{"image_size": 32, "crop_scale_min": 1, "mlp_ratio": 6, "bias": "all", "qk_norm": false, "inner_norm": false, "depths": [4, 4, 4], "widths": [96, 192, 384], "num_labels": 27, "learning_rate": 0.0016, "beta1": 0.95, "adamw_weight_decay_other_params": 0.05}
Rows from block 6 of a small multi-label image tagger, named by matrix and row number. Rows with one number belong to one neuron. Each number is 128 + 32 x the weight over its row's rms, rounded and kept within 0 to 255. All counts start at 0. After the name is the row's rms in percent of the matrix's.
Before each neuron's rows are labels from the 100 images, of 14976, where the neuron reaches its highest value: "top examples" is what is common among them. Only what is clearly more common there than usual is listed. The data: rendered rooms with furniture.
# fc1: MLP up (model.blocks.6.mlp.fc1.weight, 1152x192), inputs 0-191
# fc2: MLP down (model.blocks.6.mlp.fc2.weight, 192x1152, transposed), outputs 0-191

top examples: barrel; largest object: barrel
fc1.343 099 [ 75 129 155 162 157 106 138  64 138 129 154 104 127 136 121 140 142  49  97 163  57 119 120 180 151 210 147 146 169  81 132 131 129 133 134 130 161  83 118 136 107 163 146 153 136  63 159  89 184 164 117 136 105  75 116 120 111 104 149 136 102 102 165 137  79 149 124  81 158 143 114  73 143 118 103 186 125  98 193 160 165 167 169 158  71 119 166 137 169 116 165 113 142 156 169 114 143 105 162 124 180 154  90 181 162  77 151 105 127  81  93 158 101 146 161 160 114 160 163  85 203 146 161 159 139 118 134 115 169 152 118 146 129 135 105 160  92 115 171 153 107  78 123 129 172 120 152 125 182  88 131 124  87 140 158 154 137 137 183 152  87  81 140 125 134 130 100 109 103 118 175 208 144 106 134 108 103 151 190 101 143 146  88 178 136 144  83 148  59 110 107 148]
fc2.343 100 [ 63 145 111 129 123 174  94 111 118  73  77 184 135 125  88 122 126  49 126 164  57 162 172 119 125 124 156 142 160 163 128 132 120 136 120 113  80  95 159 144 113 152 165  90 143 103 152 143 155 115 129 190 127 108 116 102 118 111 105 143 116 176 151  96 119 162  81  45 162  91 123 123 111 182 111 144 120  79 177 168 140  81 165 153  70  89  56 129 160 110 110 102 130 164 121 122 128 123 119  37  92 133 188 156 136 107 125 136 122 126 106 158 127  94 117 118 101 116 150 162 192 115 148 123 127  99 182  29  71 127 159 160 157 196 117  88 130 142 147 162  88 138  75 161  87 144  85 115  95  98 120 147  92 132 184 118 138 125 177  95 133 106 141 112 148 174  98 146  90 138 124 118 101 142  50 128 136 196 116 146 117 147 147 157 110 160 116 128  97 119 141 113]

top examples: count: zero
fc1.752 096 [141 106 150 120 147 121  86 114 139 122 130 115 125 107 168 135 134 135 136 134 130 111 108 126 148 141 140 156 112 169 126 151  62  59 195 173 170 139 132 109 139 134 141 157 119  38 149  99 101 122  84 175 133  84 131 195 137  88  88  44 153 133  99 120 121  81 149 127 170 140 175 148 126  93 180 147  71 124 105 149 133  89 125 125 134 155 123 173 123 102  65 182 137 161  94 144 129 146 117  95  43 131 113  97 115 171  98 143  79 147 103 151 149 138 126 117 114 167  62  99 104 134 113 121 186 157 114 133 143 133 112 151 128  80 123 142 130 137 201 105 193  67 117 134 157  96 115 101 176 187  82 118 137  83 109 183  80 152 205 125 114 107 108  77 146 172 139 137  93 163 118 136  96 115 151 123 113  72  80 124 114  88 136 154 147 187 149 193 122 161 179 109]
fc2.752 097 [159 130 174 118 142 155 142 143 109 163 161 132 140  84 124 124 113 121 120 100  96 154 118 142 147 117 138 128 120 127  83 114 104 185 137 126 147 176 185 107 180  78 130  91  87 125 126 166 155 154 131 135  96 199 132 123 124  84 163  77  93 199 173 116 102 151  87 130 136 142 150 115 174  81 118 156 148 127 149  91 185 126 174 127 147 122 106 152 125 179 146 161  75 121 108  85 158 115 163 113 165 119 111 146 190 178 121 133  86 142 109 119 107  99 105 124 147 106 193 137 151 118  83 125 146 135 181 151 156 110  97 113 144  75 134 116 138 140 126 160 171 108 182 156  97 134 133 157 164 124 126  76 124 136 103 105 100  88 113  89  16 202 138  98 113 216 139  73 188  76 125 142 138 136 138 110 123 155  79 128 175  94 147 173 135 179 151  67  96  70 183 101]

top examples: barrel
fc1.361 108 [129 181 155 113 111 147 135 131 128 125 104 171 115 116  73 123 124  94 122 134 109 131  88 118 127 166  70 136  59 144 138  90 199 143 165 157  99 178  91  97 127 191 136 131  88 113  72 163 104 138 134 198 141  85  33 138 106 190 173 157 139 146 159 142 101 171 164  86 104 129  81 137 141 108  63 110 151 135 157 133 163 172  97 122 130 120  83 109 118 130  86 145 108 107 100 137 125 167 153 135 123 141 100 147 153 142  76 107 136  63 155 152 154  92 145 128 104  82 166 142 120 175 157  90 184  65 114 131 136 158  55 168  84  73 147 106  73 143  53 125 139 147 186 101 132 112  49 145 142 136 183  99 145 160 140 129  96 135  88 147 122 165 130 134 134  88 183 128 141 135 119  80 162 139 117 111 159 178 157 117 134  72 134 105  88 160 142 149 104 153 131 124]
fc2.361 102 [165 138 159  96 187 119 161 167 143 164 125 146  82 118 235 113 100 123 142 149 158 120 139 111 134 154 123 134  59 106 203 155 107  64  93 101 151 168  87  73 114 178 181 156 107 151  69 157 156 108 180 193 111 158 148  90 140  83  93 148 140 162  49 125  97 121 157  82 120 108 119 113  98 103 106 115 111 118 116 111 128 149 126 180 113 110 115 140 135 141 138 113 117 179 137 143  83 124  85 192 124 135 127 168 134 173 133 116 120  98  98 126 132 128 164 153 128 148  55 128 124 157 204 154 179  68 105 125 156 141 120 101 127 106  97 105 113 105 152 134 132 186 147 125  90 165 155 101 109  71 116 106 138 135 165 160 173 116 120 144 100  84 106 137 126 167 120 104 107 181 175 170 157 143 163 182  68 169 143 107 153 189 105 106 128  64 120 110 108  92 138 123]

top examples: barrel; dog; largest object: barrel
fc1.545 107 [124 132  81 105 111  85 122 119 205 153 135 119 127 119  98 110 137 107 161 105 146 123  80 103 121 186  99  95  95 130  94 132 122 128 178 153  92 171 117 125 125 165 143  60 134 119 122 150  75 127 113  98 119 106 105 126 126 106 128 141 191 118 140 117  91 163 139 139 160 161 154 156 148 110 167  86 143 160  92 102  85 112 141 141 160 121 155 142 104  80 104 131 151  82 129  88 138  99 146 176 129 199  73 177  81 113 150  92 168 146  92 143 125 123 130 165 157 189 117  88 129  84 127  50 114 132 157 101  82 164  78 149 159 184  82  67 187 133 122  86 114 118  65  95 109 101 151 101 143 157 152 187 164 178 128 103 152 139 178 132  56 174 122 137 151 152 121 168 123 176 121 149 141 154 163 144 178 185 137  98 204 144 113 118  51 136 123 134 170 149  67 129]
fc2.545 108 [113 109 183 143 110 108  99 194 161 139 174  86 112  72 102 157  96 118 103 102  99 205  95  84  64 155  98 120 113 108  81 145 100 134 168 135 170 104 149 108 109 134 115 110 113  95 137  99 132  75  96 130 122 158  94 160 156 166 125 150 172 122 124 130 100 142 183 144 132 135 121 135  82 139 174 122 169 160 128 110  67 105 124 149 104  55  91 124 112 131  81 127  88  50  95 148 136 144 134  49 158 166 107 130 115 144 133 124 171 102 100 170  71 145 119 137  93 151 132 127 179 152 147  63 125 136 190  93 113 105 161 145  66  99 120 120 154  94 108 158 131  56 114  32 120 110 135  85 148 126  87 129 160 124  82 145 129 161 153 147 145  93  83 160 184 152 133 119  99 168 101 127 176 110  49 129 168 129  68 156 105 110 136 133 136 128 131 107  77 131  93 127]

top examples: barrel; black walls; largest object: barrel
fc1.241 096 [152 114 100 133 142 135  78 142 104 153 163 120 121  71 164 157 156 144 182 137 174 110 110 141  85 103 141 165 147 105  98 160  45 112 159  99 122 183  92  93 116 115 136 157 161 107 106 150 106  76 108 118 123 152 126  80 132 124 135 135 168 131 107  94 168 140  99  70  52 181  96 173 161 159 176 186 151 169 193 104 181  95 149  93  80  90 116 161  93 157 175 173 153 120 133  99 136 166 126 123 117  93 110 152 114  95 138 149 142 139 104  69  99 114 114 102 102 155 175 136 125 146  64 155 189 103  72  85 140 118 114 169 150 129  84  83 165 161 187 206  91  88 109 116 130 180 117 134 143 110  67 138  69  94 115 119 152  99 133 113 153 146  76 176 144  83 126 134  91 168 108 114 162 110 104 153 141  91 129 187 142  92 154 139 110 172 104 157 122 123 126 121]
fc2.241 100 [138 137 141 120 113 156  99 128 171  80 113 140  77 140 142 111 181 112  67 118 127 141 104  97 133 125 146 162 109 124 139 148 132 153 215 119 141 164  73 119 123 119 172  97 134 109 152 166 131 105 141 136 111 124 124 131 124  98  39 159 101 114 136 205 157  93 124 178  77 103 100 123 142 138 154  95 153 133 123 147 141 148 120 103 123 148 181 111  98  91 135  72 141  93 101 145 134  55 125 170 131  70 107 150 125 148 141  80 123  84  49 153  67 110 141  77 173 168 131 152 177  98 156 124  78 110 119 134 129 134 114 124 158 137 104  86 125  89 156 153 115 128 131 101 132 191 120  95 133  22  93  99 114 207 113 146 106 147 157  39 135 130 115 119 119 110 124 113 111 104 135 116 109 110 132 154 159  82  45 120  90 102  62 127 111 176 156  72 119  58 140 136]

top examples: barrel; largest object: barrel; ladder
fc1.19 099 [ 97 114 129 138 183 141 151 124 138 132 180  95 144 121 120 140 169 124 148 122 111  82 108  92 153 116 133 127 117 138 146 150 133 127 144 119  80 171  88  53 119 176 112 168 146 147 116 128 147 125 143 143 175 108 159 192  94 123  85 125 139  85 127 112  81 155 104  85 102 171 117 166 105 113 112 125 156 115  89 124 103 155 171 124 169  82 143 176 152 115 145 110 120 113 133 173  93 149 169 133 170 135  92 144 104  64  97  53 196 155 156 134 177 138 113 155 126 173 146 167  88  71 120 137 118 149 164  84 157  91  56 178  88 132 137 115 100  80 121 115 181 136 108 134 114  81 100 133 118 129 152 118 112  85 136 196 182 167  62 149 208  62 133 128 142 156 161 201 130 157 117 109 221 180 110 150 117 139 134 174  79 146 141 153 152 157  95 149 160  88 108 119]
fc2.19 097 [ 79  86 108 114 134 132 139 121 167 112 123 133 121  97 183  56 121 155  94  81 138 136 128 132 108 148 151 153 170 140 163 138  80 133 104 160 110 129 152  97 117 154 161 113 124 111 141 135  90 166 113 143 110 202 176 159 163 114 109 188  81 153 119  83 100 107 153  96 145 100 171 190  44  97 148 127 109 128 168 127 127  85 142 163 100 131 107 156  79 128 145  94  93 144 139 132 127 105 134  64 191 117  84 165 175 127 141 141 131 121 133 139  80 164 158 123 153 118 135 103  85 137 122 165 153 189 129 136 104 101 168 142  71 177 111 169 122 153  84 124 160 221 106  83 124 108  50  73 106 145 151 130 154  68 131 112 103 135 202 158 130 128  92 175 124 158 101 144 151 128  94 152 131 163 136 102 161 137 142 163 153 129 164 151  77 180 142 114 165  25 113 143]

top examples: barrel; largest object: barrel
fc1.631 101 [104 136 133 154 137  89  93 136 121 183  93 181 158 136 146 111 133 153 125 101 138  54  91 154 137  94 114  80 123 107 111 113 104 145 146 161 153 153 118 155 110 145 165 155 106 166 132 194  94 153 151 121 153  95 140 140 139 187 149  86 152 169 127 116 150 148  54 156 138  85 144 145 121  76 160 171 134  85 135 140  59  95 175 155  83 117  93 101 193 103 168 136 144  76 128 187  70 137 175 145 190 136 119 106 175 179 106 147 142 127 164  50 149 121 158 148 106 144  94 193 125 134 121 167 130 127 135  76 115 157 102 136 160 140  79 116 143 140 127 101 144 117  62  92 104  83 145 163 141 142 127 110 140 172  57 113 170 139 123 168 119 123 125 104 137 120  65  98 115 187  99 132  96 106  75 120 138 185 126 185 112 155 132 172 107 164 156 132 188 135  73  69]
fc2.631 101 [140 128 124 131 115 158  91 170 200 150 147 159  76 135  88  66 125 105 128 158 107 114  64 190 108 159 124 167 127 147  90 166 110 167  89  80 138 153 165 185 113 115 149 114 119 128 127 183 136 104 149 171 140 104 118 142 154 101 183 154 176 125 125 126 145 140 138 167 152  84 163 151  53 143  67 127 116 152  93 139 132 127 129 129 160 184 128  80 171 163  87 111 172 135 147 188 107 151 102 185 113 133  81 111 157 101 107 119 107 177 117  80 131  79 116  80 122 175 166  99 139 144 125 112 117 146  66 123 108  85 116 153  72  83 124 172  80 102 142 192 106 116 112 181 136 162  90  86  81 121 151 124 130  97 107 134 200 118  99 139 156 170 108  88 143  90 129 122 155 102  96 114 147 119 119 166 108 139  91 133 143 181 125 118 220 184 181  84 128 122  93 126]

top examples: barrel; largest object: barrel
fc1.654 100 [158 104 153 135  25 133 151 135 123 127 135  92 139 112 114 170 128  64 109 180  97  97 119 124 111 123 110 102 153 141 134 141 125 148  87 136 147 131 110 174 114 141 117 107 115 176 133 141  32  96 161 152 123 117 144  64  80 151  34 121 142 183 180 175 139 161 133  85  63 169  76 150 187 112 120 142 119 176 105 109 130 132 165  82 112 131 136 138 111 131  98 204 105 134  71 135 120 135 152 180 157 149 149 139 109 178 166 152  92 125 164 120  90 120 115 113 136  87 148 113 118 186 145 164 161 114 138 114 184 150 179 162  89 179  97 135 149 139 187 158 152 122 199 119 145 131 115  97 206 121 165 164 158  70 138 118 145  80 102 127 163 154 112  80 174 132  88 146 119 104 117 124  60 105 102 142 150  91 109 107 156 144 106  90 154 118 135 141  94 117 100 126]
fc2.654 098 [132 117 115 164 107 147 105 135 171 166 149 129  92 124  92 132 112 138  71  98  71 109 127 129  98  88  67 118 150 124 119 102 153 121 147  90 153 207  49 118  83 121 160 174 118 185 142 177  87 112 138 135 148 125  69 138 115  85 151 127 149 155 127  97  58 123 145  99  98 127 118 104 172  88 114 148 142 175 157 154 117 163 130 156  83  96  99 162 109 148 130 132 138 149  37 179 138 142 122 141  73 106 120 131  84 182  73 172 112 121 140 104  71 128 176 118 137 140 122  90 166 121 117  30 142 118 148 172 166 152 153 120  57  87 150 162 185 124 166  71  99 126 143 162 190 100 168  72 157 136  70 172 123 173 122 160 136 145 106 126 152  97  99 107 136 139 125 121  99 129 133 139 165  87 107 138  95 152 153 108 124 135  88 125 110 157 160  73 121 174 122  78]